Weights of a small image captioner.
Model: 64-pixel images, encoder arch vit, encoder norm rmsnorm, encoder moe top_k, encoder width 192, decoder norm layernorm.
Training: adamw at rate 0.0011, 8200 steps, batches of 256.
Data: trained on scattered letters and digits in many colours, 48750 training examples, 43.1 epochs.
Rows from block 2 of the image encoder of a small image captioner, named by matrix and row number. Rows with one number within an expert belong to one neuron, the router's apart. Each number is 500 + 40 x the weight over its row's rms, rounded and kept within 0 to 999. All counts start at 0. Numbers have three digits each.
After each expert's rows are labels from the 100 images, of 14848, where the router gives the expert most weight on average: "responds to" is what is common among them. Only what is clearly more common there than usual is listed. The data: scattered letters and digits in many colours.
# router: router (encoder.blocks.2.mlp.router.weight, 16x192), inputs 0-63
# up: expert up (encoder.blocks.2.mlp.up, 16x192x192), inputs 0-63
# down: expert down (encoder.blocks.2.mlp.down, 16x192x192, transposed), outputs 0-63

# expert 14
router.14:422495518515462430502528444435492550469489464508452519587489520503525485540493605545499523480466511477525493511519489590570458492474530484489498520515549530508501506584503516466472562496547499
up.0:480506476438483571521439473573472494502465501571495404510449457497485509525524489562531468488480528454456545487578438530533450478485517513500504509543544511585480472496522490478487501486509500
down.0:487527464525456515543497550489449495476516514454490530481487481519476503480548525511547489501471466478471487547450483367548589505535498502490502523470450517527529565501502433504478473511457538
up.1:619514501519466477517600539625538490504596584492540484492537535498500510502462568490427487479586448502479553506445490483438491524444460477468524465471448501495532522493472487478461525487511558
down.1:543463464520576537513549554532430481507528497459571473492569461489513439444465489546518456529485481479509525469502512476434504509492460512513499511459539422462463481507484544512532445507459497
up.2:483565467499532523578548524492449461531505547467564385455477496515471524488531507467525433511531530503467594455500478451465625540528460515480504484462490496511532414466442455527512520530434466
down.2:522493436548581490508529497468518508499551485563494452373511512508503486486414518519450437500542546425490588507491505546494419483434472511446499552443515457504518459509471449535514502479472449
up.3:492505468462466493469544499520459528480536432455626475496534550595455480493497541431490528548424492499430552427495400498452539542524468535467570505541534441571554523439486478484518495562492482
down.3:495503597606507539486492471487459529567471506473512506485537522438536465528544506529511476435502411426522492578430486524487457468480577540504556519468525519531519461498510437511504496508456583
up.4:455497502446510549493549497496496478520500607467526433488572489567521512519553500545531478479511480507510473514478485464484529500537496545537491491498558498480544502460509471486463551525509451
down.4:462495482417477454516532476457440479571406426488562522467482542547520466475546481499513492509469509455478532457527495469509463576544545502417574508508533517558529479475476517517453512523480426
responds to: count: one

# expert 12
router.12:444513531546454464450514553503431446483546594516521512525528495521539476461491533477519546422436501448490504518451469560572531504423488568556502514418562523475528515519470619462440493539528561
up.0:528468591538564467492491491475544441509452525449490464473520451539520491475441506468489543492499482508478540478442468493468505510455484535570531525448493463418537470409464541454442540452533542
down.0:533456466466475471408545487491491519427493458510537455516526524549534495472566521545500450518497458487512517488505488508499503475480540552537482461495491495538504487475506387541482394532493516
up.1:514452469518465488532515562543596523458552524483502409472534485501511566428403511589522473498526459482548555536497498511431573445507477518538487540407481420432483482488511486456510469433500502
down.1:521419554405478434490485529454494526503466491497526531442474512490515479464528493511479528495525527483452481485466517533528509506488462404429489444420528436487536464491500488494544472418384478
up.2:515513574564549433466559566461518549518473530507549451491602488512462526525468517482515500511465517521537578475447507480405501489493416513493492501515496464430520415361438530479498524478465532
down.2:544545477444548494466526492498550503406549523454501475582516490478470491499528458574538454484509466493518558490481530488461518469537479491531525459502492491485463623523471392537517442475445482
up.3:452473463458466489563476529520542502564572564524524454501543437509480444536485527560502439490531555515520540461442515484458577455571535498527570511463497477514502500502499468510481584522475512
down.3:520489522411497457543461473572534510456517542482504491473441597445496539507476434494488524580479552582518540530513520528484464588494441418407501503465487470491473555526432498453538462465469496
up.4:508468508464432478519472458525517558508561514520588437484488516504504402548482562544480457474489480516418571421479429446513492535524462471534479499407449445552529493505445490454478488470438516
down.4:545470492504570445520473413508517501518509506476554458441584484519546490512578485531435503387513485482505460490463534522617479521499541435462520434428539454569496508483551483577548486487420483
responds to: orange; pink

# expert 3
router.3:470517513539433441498443457559463488460539451521558506553504459422483470530525466461433469468432531517544455538499451467453477522495517477572443409491547521492515501480511523515504570523468577
up.0:505482514421435439529496484475558489478498518499451487440510473466544516481451488540434424533520503470411517500501496470511495566545464501489487417485529489510518512501477505534539449476484549
down.0:493506453460515437527451519593500519489535569516494491409494553496501468472551507510462531533525574471495477520567514511451549477466578563485448482439468455543472441543508543493488472455525549
up.1:527453484431495513522560545497498475544543518483501443421531493460507516448514528491448403495493476508455501466443491526534457494573541516450572442495481487525474547467494558516553497461513571
down.1:581523470439508433453497540528522538509472604484448498428513546502483538452476490490523536494558584485445505544512521517530537471488531491520435536473449464490546543558489465556478500435543440
up.2:496500534571495473529551548550486509483446480433534425422505520435500519474493533498512503555515441454532488545487536433472504420464442518498521520402503412467568446499469577531463544468497491
down.2:451535524580508478504520495413454504495521464542536484463542518503520458491486505492430523478490499465550525459430526462480465502442524503498452468552558466518508450487481554594521484529466563
up.3:472463456485498472445495477465519502529480572489555479455529562502511486556551580467488490416482457513436620466459492585511451474515506476458545541554468490524511560436515438444493534470479433
down.3:480458434423496516492524446466525528457499443576499468489542488589413497552466562470492502498578498525508505493495497543447468464424448462465491472498533500461499488477510556487562523527481503
up.4:552491510461548564456508577465499474530527511473537450479513509517430514423507554507522404541517453491518534449477500525415479472494457483492513507483489471489582561479537496488559518498544413
down.4:514468526503445449522511481540533510517504592435512454435483478449454466519440493543493565487555501547478480456514499488525542513549494499500496495440483437503484504467463497500587488439503461
responds to: count: one

# expert 11
router.11:490512448411546530510516559516523508486512547522502457523489503568501466518572522522495463505451493502500503477521515461488434531516542504534482482515537468545427482536456455428416475545499491
up.0:614471490482543549490479527493489426430498451527495520483477456518470478458410499431484514530514491532545487535469512537516480524459511546517540553426449556413497535523521491570538500488556453
down.0:508495486452490512492485521442458468418510421528482544531507513531479508477429536469470524476488478439458571448480486530486547527490425461492488507504487445475548523458485535440519452433480454
up.1:429463488501449527500481512449469557446485444502478446537493488470495501557507475494505531501580518493461513513499523496437597511481517548496483509460505514509521476480513456514535532527518425
down.1:458487477511490529525450401501504494493504542500500431492528540490528485475525510512501475421422444529457495564437507495512585547483528507479480502466484489596483489546596516455503528477481421
up.2:535559490509488546517502495580507496504528485502496454426522505495492514434504467497546413534478501481516485522503514514502465549506471513520570491507520414530499521429571492485493461471502525
down.2:503423432541565550495535539456435504513460474537457469488597534494505508420496480526474512441559540549428523492446494509462593464414548533476468538481490526535538507479505564551466594499491490
up.3:505487430452470536474534504547491548463494493473514512451468616486398486466508541503589495513571498442529527496448548489441512485518494479464539455459436461504514534532512481477495509519494422
down.3:491535502533481508544458477480565415508471477427524499467511449487577454470497467573510528480456510499395484505534502491518528534469519511592514473504447490494428457515536572583482434462429492
up.4:532435478483455500456403424577509535438470461542461472478528571466510473444474538476468471527504480582479487491509439439511542490448454517496452505500492477549467590537612413481477504505550502
down.4:477462474481492570521490506498532393502470429500438526408496498511492504483524489534468547477494485532428514579486559527454516475476571511495466469451480477521549441523486508539534517566473429
responds to: pink; orange; count: six; yellow

# expert 5
router.5:479492480500433463503509454475542529464567454512476553521426422504498436475517521469463535455495536506562450488476488526548538437483512479528530470513522635530475510540519509487519529428431485
up.0:510514525559498466524506548533505556498534433393563519522452465525609475462492560530516445543550488485475497422477561503477531545509472515486506499516505490519525523534520505472412484491507430
down.0:485459522536468445523493488504497543489510462486514488438455488510579546499473505448464474431475510523464577474519495477498511558464524513525530603485548460559515538477567506412469465538439436
up.1:504484495609491498500479531480533539536517514461489452459491513472576551484439566516471403489585535512457499463471510500553497544510456501475515469515484465525523480467563529547453526482527535
down.1:470390458478441439554513435488545490516506574540479536496548508466464480504520529505460454515451473501518506526544513510524503552508544494457546538526568455481554580509521494459514484513515553
up.2:517520481476495495505562538560490536461601504493526487460513537464470479476414522462522398519494516516524524515482535508405367459549493547495553470482496434519529500498514564436481464435516455
down.2:589476503436558416496455470531481425467447471501506490549439548432481471506480471480529465496496512518505460435557521524482520496448475436468491476493533523483476491479514417509523495516551475
up.3:515554539556546539507492508507528454558438516424508565503518522441568466496492489484507505511582493570462534465482486527551393526501441515452544455497536445479469516457452561510486473498512510
down.3:501449479474466560537508481536516468553530460429563550419563496475421499502490599496555435474499487395485544496507509511472556551567493491466576465434483428530527519459487533487479467506424459
up.4:502466510508516526522461470548505454534404505509480458481515482486466458519488526506588453489519479513518429484485552463506392495482490510535531597554490506496477483476418527472474521488458527
down.4:529465458435485536535513456443399477518465466442508509447430530494394402504567498415501541539476457454487528496503584571538498462510503471460531469548495540509521533507519562513507429483457477
responds to: purple; brown; blue

# expert 9
router.9:601547512509598489536515520501482487475446451480537518515503500489512485467472513441536446567480471469501435390523507442495475539522495530487574500531529517461529497497483527514515474539499487
up.0:460562499486440449559473528564539584483516473465537512445502510485575525495558500507467504494472551522484469530495501503484524519583471517500519481503472512540471486470463547508447574493502496
down.0:449482543535504505489515444495524521536494518524510445524492464502501544456365481511420494508552518521533503465533465518484488525520605492562549549526474544465482506514486513495482530527546522
up.1:483557511553497517435422550482461504595524649490498509543522487422439462445567537441535580490493475475526533529459502515569460437486502506554452496519497551506510529541515559491460478527457497
down.1:525526517505590482518608588472487474528509549489502534398493450494410509493503512557483555545498536546470549528505515481558512514450531490478489554434494400549500443552546587537493443449510527
up.2:532500492508504509452512423556416406583521469481488517496511477486485457570566575487527478535528487504498551413473497536509535496486518517501520488599514481512467529538442545442490481517487562
down.2:589474527525529524497455494491442434531539506481490471565503491484411476495547509513559530508466476548555485462470499491511509536484467436520488505484553468517492494506581445455500475538517569
up.3:473454583488505502447537499502491456511532537486492429493575503430474526490501552455461496483559511543433504505447440555431434524483435527526472459502452494540507468438467564497486545504525518
down.3:486508524482502489512501626519543447504471529468478561493516471518448520561471518438532519491549456499465549464444492565512493508559462508560515552535521410529527526512486542450442453576486523
up.4:522537452495501537455513493538437519513509503520407520485528503503490502468438467485462502508488510518438526551520488602463472635477498497555507537498449437582443530446504481526520492489507551
down.4:506504546525470488522519482468488433516536501470473481491453395523521437502553423473553457469481477502449447504522542549522414518479539496547503429510546518521524439479504518515524452448455506
responds to: teal

# expert 6
router.6:486483463522513474522415506491524532484477485530449548498556417518477488468510473463498508478487544491470436544486465454533553443438541493563401487502497525519461501482575490443481527485476418
up.0:443547462488496449564585489532527537502543550497500497406455533424517507500474503513536542558588529438477499542517526471481492493506489516411484514426474513472466453547459526457416528508503482
down.0:505481560568436586456426494497480542493516463486532549531466517538583518473525454484465467410464453479475532529448514480495468528518433554451452507454417520501511493364554511499490536554471456
up.1:502467547526536510485550438451563531456478486471492454424547553521501475429489509550453517506523490495439506489437461470480509556479456499499515441414500494562521563500490513469469520482483442
down.1:527502424511551516453540514454496488582526416503539496431534555473512521486503499460454550493508529535462545464447478484492443509444557511502536494433488440455559473541439586504491489537564465
up.2:493555560502583471534480552508523490450520452498499452461478514483569512512466490497505468519536528496459504475444494501367517471495463514450480551494475497457551425412510557494473520472526489
down.2:514448461471442532517479515534491551541411496580514467460390509489490453501509548510494508525518530460438508477553500467447463521481488544408487517481474493499507460412500455524506461464513491
up.3:471542468533516456524554547525560518438566559497478541430523553432563480465467546496513578560620546505441439495475511506526524544491483512432527469425428503501514466564463545514458536460517489
down.3:497451527585447548490401527501591547516545507513496531490479556486576533479489500516435417405476520511468516538422495480481524572501453514470439524466444441491499514451558547522473534514507444
up.4:599437541527531479536536559563511474537520512414543505553524463514503524520454587465515469444486495453550527474489539529444546470523476403526499515499478381450523568506425562510524519495482545
down.4:561586510465506447463518453519503481500571546499503529572501463500554506522558489513540404428446466531531450518454503494400459475533482449508520454584444526503453522557480501506525484455532557
responds to: count: one

# expert 2
router.2:540540504483490541468468488512439460585498462502539481531496506493419495505518550454492502521511493464460535506421516548530517518512516435578538531559508383420499555407488500484529519491502514
up.0:439440447549588482514468492574526457549511506464448485454515534441487502472444501541497556563521468491503462567450485526481447539476473516476463566480517405523430558495437523549501506493554476
down.0:480488504413497438450490466468538493491501474478454511509497601451475472500506521545523490498540485473517501440459495530504562482473517490455476487450496407497430535499493459544470541530481466
up.1:570562579486430481421457512501461460516479552497561439544494443492490451499484512466427466542459515479467534545540476511477541515497529496572560502395494429478505470533541513518474412447544537
down.1:465480447553509486563477466549512518365498473565575441480484464504551591469474549442483511476511508483548478507487505454477496522441505459495497495522450482481479467479448532574545491460406536
up.2:478505503457479454470472479535510534452487571533520464514490449539490533566487545467575499435485494477509435502581527494505494492543535506521538515488432501476501527533595470443449529388420497
down.2:478455551548526406502506529503597535440516533447477506542544483495534584541488502495528486455522503506544449467546492489463463505524487452508515555488490525502480533512498487499516519459490602
up.3:502487551522519489489502469477518457442464480472451542507501435548499462482437477491508511478543495590475442496503475495509477540429461466505461464605521536524547529586469509479489506552563459
down.3:470542474508484581511601428434469500526496484502469496480476449523471486514558494578536493502485566519538487558512505503476466404502469503460458501518527519463455482467505515499509469524455464
up.4:484490466570501488483469501511457515519463483441558496525505475497495546475512609447534504532482486510518398489456478459511530494507449465518521483499516573496508481473546419566459567549467435
down.4:524544565494547562475498531441447490549437528506464438504424489506490594483542508483524501561511436441451475515446510526535446482483447391553481501474486459555564479517520466466473454447522457
responds to: teal; white

# expert 15
router.15:515536494502565511551488569510620502501530446511479509438518481550564524441556497586580492492558507492465489498519536560465518511532472548479516588470517505493484419515464534443432519485475519
up.0:488520465540489572511472561511563497492514453512497440489524453534494483438453461601476455501519486459522534537494552480410503475564445512483486536449483424584518511539523478536437501462490454
down.0:457521507507474480486475437508391510466503586495512485569539532510498496510506462496494607369491473445534468486456456529541427551518527543565514492430532557547477547491546456544578541488494545
up.1:483520526469444489546440453599486514419472517509543451418467510475459507532452544473491521521504485524469578502541403462502554554424483508508459539436479525546466468541464422500526494470491459
down.1:500458494436476589524514452533429479558486497509562458463473566519503503509420501445516525488405457530495541518472515524477450531540505537451527541451466439512481513502485480456464549542533369
up.2:468534549418453518549487461534421543458548483523542470448453506517443596460486538396532469465481483523486475420533487506481544583498432502484508533491511535451504459469508564435522497510450525
down.2:477552519459488534510536445483471447473485480426529512468487482515519491520451432550603528502424471425466473538545522531494509477443542493544489525501467526517502596500486504401482492513544477
up.3:503462456492533580418462488524571463504535518502522470519487480465466529515510523540485526454434445545566483474425483480496532375530441481551459525487475512435503592449502483473546565456507497
down.3:433495552572477427417479453529502471471544508525514499528547418538499525533520509498477519459519455547534458437522513496490419509510533543532449465474579475556454485499437509518455521546491558
up.4:503515476472455518482461464537484573527500474467518497464479508480531554431470525486500510503453489516449451475532494483484441569554483511461540527490476509455531469476521517461467532508523580
down.4:494540507494525446409577494380473460459514520446531519463493481490528485482493468502598533560518477464480492505537557568458512473539425430558480482572510538452540548494480505426465439512495507
responds to: black; brown; blue; purple

# expert 8
router.8:469427520509522480530521452463544506512448495522475543477493464484535456468480420451540499500520538476534482583486493453511526478526502499500496492521513523480455471491502528494578486465527537
up.0:508450430522552493505441455522419446515472471528532467499467502485491469533451472443507513502507518466556483504498469525521532468455499507482516554512490517472507518430447573517458445512482521
down.0:539482467435542520473486524492543507417530521458496525485477493512465434531519496554490594535494485463475461507495463523540424458469492445498441509440480471498515572466458471516501495450489499
up.1:530465461456448473521509506529631416489525479527428520558561512495525509552475475506441464482507457557504574477513463502454459477551536538548498447543455461477476537468496426457472534494479591
down.1:552478491543476422552562460476540490615531525505536523533522509503577520490535517505452516456499507467504498573516511473498460527513551502437520434501530446507518467502462454524419612520482492
up.2:533533456437486513543517593560498483506541537532439462521574518530446465492462455472410497482497484529498554485496495511463502412547514525495515489556496485496534578481493501519495543455469542
down.2:531494485538463530504546530495515541562544468494519545560579493564542568508537514510491497449512497476520495560473516519562448519499516492517597502505468453529505561459553509536429624494485542
up.3:479489477475486494473446595551516505474507506431531407443510506452472491499439596556462488526580446496509519457507508536486504454506515461520471483479539472500534600580492495486416528510453485
down.3:514483549451482513521433471450544484550488527547488506484505543556546464473569464537494464498512476537467488509474484480505471502517510439492511493469512486582459391483462495616531447511485504
up.4:506455578511479444499466518515497475518469474439504431449461521472500521451500568492500472529542455526493503428530557522484530536510483484496543501494493527476522580444492536452395507544477512
down.4:475504491476524608466540401487514419498530532524504475500560534525515483518565467519456493451516487490526473545456450487495544462521503486531517482470538469549414502480497467540544458571471463
responds to: blue; count: one

# expert 1
router.1:461493487483429491497502456465489496454560495553483575506498432489503516480536435485553549436475546442494455539460462514522546409415526523549460493518484577525437471505542515538556543429484492
up.0:503537509492502515622557515508500534512563532439498468450478582428499520476447505546493390505667546491472528525496475524481489529521483507443557504543526452518558513488530498476537454476515460
down.0:516535547545530419477544566508500428508571530488567492448524502400499519429491535515542519458472416472481485452503513509443464552484469521511538466449463463550495534570463456491493493482527543
up.1:510436558509535466542528557531544502467437483527514416481532529485567484481402551524486472528548479512481531458511499406404422540530474521483565579482487463485545389483441510525475497499481539
down.1:493475469439504501519534525550502416571490516541500493471474476447471531455480471512566452555476526520447504497513520450505455550509493446567550540482534513447535481562433472514472489462436497
up.2:491474450499573480486497543571556529499536510460463528493532527453547525476448476539449503519586528468459546562459520542414453541506501513488526496465555444523599520435509459526480485473503442
down.2:554486517515482468446500492490545463512508486492506497434477503455503531447438540480533450524522500555430567429511500508455509545560448527427473487425455494517489504480482490502512486465531462
up.3:542438475437501477534489510533453516550506566448549443480520566428556500467432530558502372562577479514528602492457454481463475543509491481471510522475465475499563522490495463466500436483502526
down.3:533501521520461481533549579524546479521555498492515513417501456476503558454523509515505493495493471475500462419532524492415426492522455523457543440399442484558491473541425500538545494437524535
up.4:509478466474562494541482494622513490541564540414532523465441562450530546404509541484515391529536457525526483417457513522511510594536461475427518496514500438522533559479456488415469528497485510
down.4:543460475581499533518529535462516514565550568544535489523558542521533581488433468534515484433537440529582483495423491414457471533550467491560527469498466520572552420502479463561533514385436490
responds to: brown; purple; blue

# expert 10
router.10:469519467546463454488453493534556548492513433529472514530494448496449486479489454444527524475524520551465450580519482451524512505470546478581467513533567512500503504459545464578494556557499482
up.0:520508512442560560544441543563531471502503517485512465387508494489539602483538520535555463512530473509501506512474489506538463518526479466548514548471539455529545457465547564489485468492489546
down.0:576429474451476523442521474513502536461577521489445500498554522427469395453455456521488452482526434510565481464530564578464490453499464469479459439521489517495520497484453537515507545464504493
up.1:494555525436489464442458484534525458550489558489482459396587580418527504472520522528536502554477548577502531509530489481500537472508457463409493550479493435490431542491551514418413516462510531
down.1:569459429413529482463526440512494472490520504528490492468493493499511486473501440490516444496489493472590504483518548523519570515527518517439547457530469514500480613466461424522488472476445502
up.2:461519490522412446533558504590482510511530486436501464471497470402425534534405557515462463523485496500473452516542452404465531579515435442448500501544498435530477506503506440549486491504499508
down.2:479496459561498437473467534458431487492529492442528576514510481499536469513551545447509510452541498428456534505540496531512509516428542536510456472505543519500524442458476542462455514523472505
up.3:513459536501508460473496557552406540597501568384551492509489492469482468513479555481464552531577495438475525466495449502508555523483490425496541491514535466579564500482470496490468522504495446
down.3:533468525556548425535582481499517463472502477490534490437497496487524475472427547432528498464522506442454544449509515501439530519441484465469468505476584463561480529445483504508502467479441491
up.4:523484450482564513516530490533531497563569545459548486387569493478510544482504579557498496510498514455470497465482515523474481471542462485461594511556521418498518493516468465360460527430474521
down.4:553455475436466511462516480506541525465514521527510483493437547456492498474433502490573486514547522463472542522498507468477592537518444504434552514521490477501518473455515490392498454448508600
responds to: count: one

# expert 4
router.4:449462483479503515438466491467479510506489537551469496550510476520490532505532474533403468475463423476445561413521531545526451497496461515518521427474504532565509504497574416531565489541518419
up.0:518450501541478462483506494507565508511465470457497510559513471503444558496494492608477500473514504501558476566480499528497518482474503437507545488551559527566550553537509443508509565483532459
down.0:507442440513478494542515472436460502422533507524512492540530522490515457466424529467490486511504548541531456525494498469486472495454535483475515466445558471444513447466523489546542467489476511
up.1:477444471497485505454468508490508482533454485433490438532486487496470581531471514582557484458551471487523503506476524524472525455516447465540531529591507493541520570585514442480511536488539477
down.1:517450490504490486522516432449435519455531530505544497480533521507516467422479541454473491484477509528515459483516495485490529485446542493463428472403535444467471444441541570533532479487456478
up.2:509462498511481411475543469524486514506528553482500531490513553403516449491481527497419526488536467542449537431513535539515485519498455531473500523479476514546530489568474459430487513490534483
down.2:428477501470487526501504520509557482467517473488484519484466489531493538557547423505454513506440459548405500521493510571568465467520538486424449470511402458529506505463523544533519579463545501
up.3:509549538513517572511526512521475507554551434472513482447572497480490557472506465519533454513483476585436485475490512505460413625570426544484507544532487410521503476479467651499488499485514536
down.3:453520512458480470516527491525475423567451473481497447489482394457478482579535456476507479524533526457472545487550575545516508440535524444576497523520506560505456518571439536542454527503485456
up.4:494417391489521454514512502536536497554541532533524437465509561438489574483475526509517522510537432541539492462473536521514504478530449493459522456445467502519544461546473475443543496479492536
down.4:476466481459512508512549507516476451514486416524456552555485539484515415511516454524516477492488513467459528532523536533503492475451535516527515535510511439506561443457545513516531505556519523
responds to: blue; black; purple; brown

# expert 0
router.0:420532506534517429492445450505560472563532508474471524485549505434513485552448496510439503460519503508562554505446482611446468493486546571512509549472437472459469482473474463497467480499543504
up.0:579510521524535531544536508481554459487533526437469511520421479460526496517439515560438472448488475528526573521446492545509492521557507443491478453520446534537532502513452536465537529472501517
down.0:504523463480510483516512442541425540507513448494527479507508574527551423445554484482550457468458529477470434508468497458547515465476540549469493483439522470506488472419549441514499583546507547
up.1:491467495432480505580497500477511438540507514510485499448496533415496505518454539482464461469471498551468586555496529494467534474460497457426524460480477471459518526496512537532503456563485458
down.1:512438450475527451516483546490449525478567480498515469522513545484524381434509450466413474470451553526484428434499479457432440498488550531505560462464571514538504487484505499472549500481420495
up.2:494493514522479494522513512502488445569521472542569477496488446497461501501533493473470415518457500510510482517471485428467509547481509471508568552519575439530543422505471525490448462528466498
down.2:485504522477516496463509523479523475394509505583412487554588492504461541555520620433525481447515448504521534462478462562506453476430451461593526411570481471497499514526541553486521567518483521
up.3:478467478497469505500486555452465486490451405482485472474535478497527541497485482500477440489416488506471473525462483505404514476520466536574515530473523461514456499453482609582449610494482519
down.3:470484517571596525551422491514532451514487456529454525480555510465485592494465526535492494508501427535491509484496501509528462495465459520541461475523450554453542464525485488582498459540564446
up.4:486505451592524490482581491468512432504554523353538512432556400513516515467541485481516431497461489461502469496452554471559433475477464465485582477497508472488504472398508477512500477526459518
down.4:544582511525496479507548483477459505494538467531456517448502490608504521481556547466556484502431467517457516499502486457532418552453464531548491442545515453528554454472492514519502501587482580
responds to: count: one

# expert 13
router.13:494501514500480484525559506446423508585460507447491449508472591457467514528524435488496538513579484500519516483492538527549587527482498501390427521491452539493530522464553499566539513467528517
up.0:567509495464499497566568481545508490487530537506536497452498470511524433483446552463468485511445489567493475495483421398484477512482496513502544503458520460474478437516464442478460474479445584
down.0:476487498412558487501458454494548524438483447531510522490529496447462588485521500546558446507472497557499507495467491632490536519456442412480517513502495504460546557508558580497507516531519494
up.1:490438521492462492521519456517560414530462516489488485411504520469655588500485521518469362566488522576417533517513477447507449568509493480476544466509528460538509444444485523539498465520535604
down.1:478508505511475495480518590520389556591485512474505554559556469499448479463530415480567501491571514495517480563488461492469615480555536527535486506439523472479448488477568475507478575498462500
up.2:522455527532440541525499525492551532501525490547430500503492553436439542493462473590483464515549526589542484543550503493519442518557506488483476447490431454485482520490485460489491499507564571
down.2:484551612526503471496457477446469449543485432493450631492525510559563503515536505523546522502544479479459484554486533517498515519425537499542489602483525479573501532541465519465454448442523490
up.3:499477489485517556469590524476557515471525490442445477496504562468453650496455499543479436450527491530504519504468598512492476549530457520495502510509470485521587496523542514489508520506532503
down.3:524474518555496524486509499448477503524400468505522490509488523511531454493446458496506540474550466514481477519482452534583442442467529525467472542489464449461493490486451505501517484438521468
up.4:576420510489525526523527514429519510479552514490488509422515497492524454455463538518453500496456491555531447487480491457531449533484491553497562577463537466494469513539476455444487487483536517
down.4:500500542444522455459492534491497491498498445540501524539557510577452569469521521513559467551512528546494555493461501531479466511456464433522501548483494450494502576521449571485476494571569515
responds to: brown; blue; purple